{"arch": "unet", "model": "segmentation model", "dataset": "rendered scenes of toy objects such as cars, trees, mugs and chairs", "train_examples": 195000, "image_size": 48, "crop_scale_min": 1, "horizontal_flip": false, "num_classes": 31, "norm": "batchnorm", "activation": "mish", "pixel_unshuffle": 2, "widths": [48, 96, 96], "blocks_per_level": 3, "block": "basic", "attention": false, "upsampling": "pixel_shuffle", "init": "torch_default", "residual_init": "zero_last", "optimizer": "adamw", "lr": 0.0023, "beta1": 0.85, "beta2": 0.999, "eps": 1e-10, "grad_clip": 5.0, "steps": 12000, "batch_size": 384, "epochs": 23.6, "lr_schedule": "cosine", "final_lr_fraction": 0, "warmup_steps": 600, "weight_decay": 0.05}
Rows from block 7 of a small segmentation model, named by matrix and row number. Rows with one number belong to one channel. Each number is 128 + 32 x the weight over its row's rms, rounded and kept within 0 to 255. All counts start at 0. Numbers have three digits each. After the name is the row's rms in percent of the matrix's.
After each channel's rows are labels from the 100 images, of 14848, where the channel reaches its highest value: "strongest on" is what is common among them. Only what is clearly more common there than usual is listed. The data: rendered scenes of toy objects such as cars, trees, mugs and chairs. In brackets: how many of the 100, against the usual share in percent.
# convs0: first 3x3 conv (model.mid.1.convs.0.weight, 96x96x3x3, each kernel summed), inputs 0-95
# convs1: second 3x3 conv (model.mid.1.convs.1.weight, 96x96x3x3, transposed, each kernel summed), outputs 0-95

convs0.62 146:115109093105176117135127145108147150100107103134129139148102132139126049108135084104112125097127160101133134071146061156136151071087121123079142114115076088143130183196096105055100123124122189092133167196145141135164140147064062103107085108102080109106076141095152094083140145088145129118
convs1.62 167:182164146156117053127133044155125095099042168114162136094181165163157150168123131110104124124129123145154108171125123143170115127136172110127052111096144142151098135113143178124139170085168115073150122108158080147140183172139115134155112158121189125163099156127122107118141107184111077179
strongest on: snowman (27 vs 6.9); umbrella (25 vs 6.4)

convs0.5 102:199142127134026126139113112146125115139119128152085134095146109136174167121162124103165063076144100154133165076200127082119072114132143087154070143148106132138108173106143119156137136100143110136087114133157055119145127079145159128164091114153143105202154113081090101125106114104062094145
convs1.5 108:104089110120135098109134119105156128090121067122160136134141134117131087120120103155083216181128170118121121116077103195100119067103147146127133108130125086117167147168096137059162114116154166094155124211098175160133162162138083125134103130096104119081083217106169107148162134088131131087
strongest on: car (26 vs 6.4)

convs0.86 091:114147090100155125148139141068099125165125092131130147132124121147074068123130043127117102107102104111122121097142092156085143141102121111117190155115077135100127135153110074055105088088146118089123157140098161127127067144080069110076082081083092091077077137097132133047135139117099145102
convs1.86 084:183147157163114068159092080159158096073095151095140137062159162132134157164121183078121110091128160111166103156146106143165099121132126108174070071100129097157118137119157164117136194113140125085161070108153097154143202163178120135137100143091152119135102129112093100143138116184156079169
strongest on: tree (25 vs 6.4)

convs0.68 090:109125169151107125087106104112083093120106140076169131066154130084141158124106090069104109115099110068133079150131142083070096163090127130100087088117131124100099113120159136157168091101073060165180137063159073066126092093100084090155152117145164100093117112095125148105084112113118153135
convs1.68 100:112143095112155095175099129093130120067173100139135127153124109163087102142171172132070184155079186092134106143126084150153143156107130118151139087121098092131123189160173160120112138131171206135124120178172114173158118140110073160060086118081096132131142125067104081144126105122179122081
strongest on: count: three (65 vs 32.9); pine (31 vs 6.3)

convs0.80 123:096112071077118096117145128144082122108137097102124138110090097108101034149116088126078130102099105114080130086103117194093114083120080136130156117119077103101108144134051106051100070146102133117127149141117122119153112105142101088089104112072099122058106119160110077080150108096134094096
convs1.80 111:139109128185096121167055052150120107141079148138095149185120131093171168104107141104133079114145150170113138122145107081143108144131184118038144160084125123131146145152169122161173161088122154091148121100154074120168136139053127152149079156148097098165111165093121108151154094163134077156
strongest on: flower (33 vs 6.6)

convs0.18 102:103108089115162082160086146059135144106143114149130079113104133166074126099140120125128080103061162100111076155109028120116128134119134060144159110108145087172098175159132106110112107063133104111134129234123121151096109140136063131113143151111107107147100126047145139099124130124132136109
convs1.18 103:172118177153087141108135117171156153170064180058132099094135153091159171149113125097136081080184111138195137103122131121131113151195103119125075173152149182129118121116097136175133154124133093114116153078117094086115161107149172104158134142125145098171159105209115135132089091155087112180
strongest on: ice cream (25 vs 6.7)

convs0.93 084:098154098165138155108132145095097103132120092162116155095146124167102026111079118154137128106113112109182102137180097186081092139119125127131143158119137106074085082127153109076146121114202113115185132102103167185122111144117075109114109115074084097091148156132100107074131144191134071099
convs1.93 065:137126112149132112179155109160149124103105161126146103114158171118152142157159107054186047138103147156111108159153112164156147096141105119166125119120176084161127178129147185117156119101200172100151146156147151134125088164182156132115167157140177116221164090086138148170080109115157150176
strongest on: mushroom (30 vs 6.8); largest object: mushroom (25 vs 4.2)

convs0.0 075:113172100111133133149145054140166081094080152120108095152158126166121102128146146144120108152145180202084114180119135141194136103091169086125083127107115070131075157125150178149111134131195148121128113138188043201135138134155112122117067162152143113147174101121085101122124141100112091126
convs1.0 069:086162135127077161072165167126059187183162098118117148139113080125124086144101104130125133140171078098145142097119159121115121148130127144095141174207116161101132099115088057107138101118111092176128160075121155066068120097118160115144187099137121122054132115143166110106142095100117151083
strongest on: teapot (28 vs 6.4); dumbbell (25 vs 6.5)

convs0.39 082:149146124131198113129106105143130131146085131065176113099139127099086120255068114134125103100151122090094146212106105102139152189125175103093109067115132130141120114149117138154050144128132070101173091119137084107113134167114145108129143122118150126138173168170103153122137132170117094150
convs1.39 076:146102103143111137144091147070106132095111136139092123158141130219145102092213165112154100098108157110200116114158119159122104154121163106115090154125118134153146174163163168104183112152188180115144125159136134182118104160143127150092118159114129099132150077067187092169134136178157193099
strongest on: count: three (75 vs 32.9)

convs0.31 098:077116089091131078107093055108112070059077147096095079095122153131092167141111115117095144132070097119092031122058144137126053145128105112119078090080129087125119135107136137109132105130142099077144099127161134143096131128092079115102080131108123128106083115121114097103113118081098151108
convs1.31 088:078152153136091187110124144131090169183136133108120171140084097079108109137085141126112084094135125135117200069149122105112143148131123134102142191165076137097145110104108033167079117107095123200124152106155102087141129070090183127142160095142091171107113112141128132099188084100124119109
strongest on: table (31 vs 6.8)

convs0.28 124:066102048099134086104115140122112097103126063126085114098101136123090089111118036058129109113102100076112082140134088108074103110125102120125147066100075115112101110116102088085114073107102139106128109114101141108103135102117070099111072120121110094077125111117135115092123117060101129078
convs1.28 095:155105199174089141163054086116124081159086136117138122123109105127197175150112167145078131130153139150132106115108123114168159172088131155072155135081122151120141097120143072179157188106067150088145096125143069103190141136069114148150097162121120128186118135133118123114116101144094070166
strongest on: pine (27 vs 6.3)

convs0.20 099:112114122114099066129126086127125118069090126128086033115088113142101135057143145105118113129086126168082088141081084164131082096100089054142100103118089068112108161139130146106107098131173121090107124151159077165106159107152087116090075160106106117103131073106079066115126143109120125118
convs1.20 118:086148115138116161127159152092122171175109097114138165104121120069134110129081126128161106142148139134136138097128102099094170154142065147122132197195127157092162101061089064151116104106072113150139121081116140059100100079105183104156183088146116178116108111162149138110152091072073119158
strongest on: umbrella (28 vs 6.4)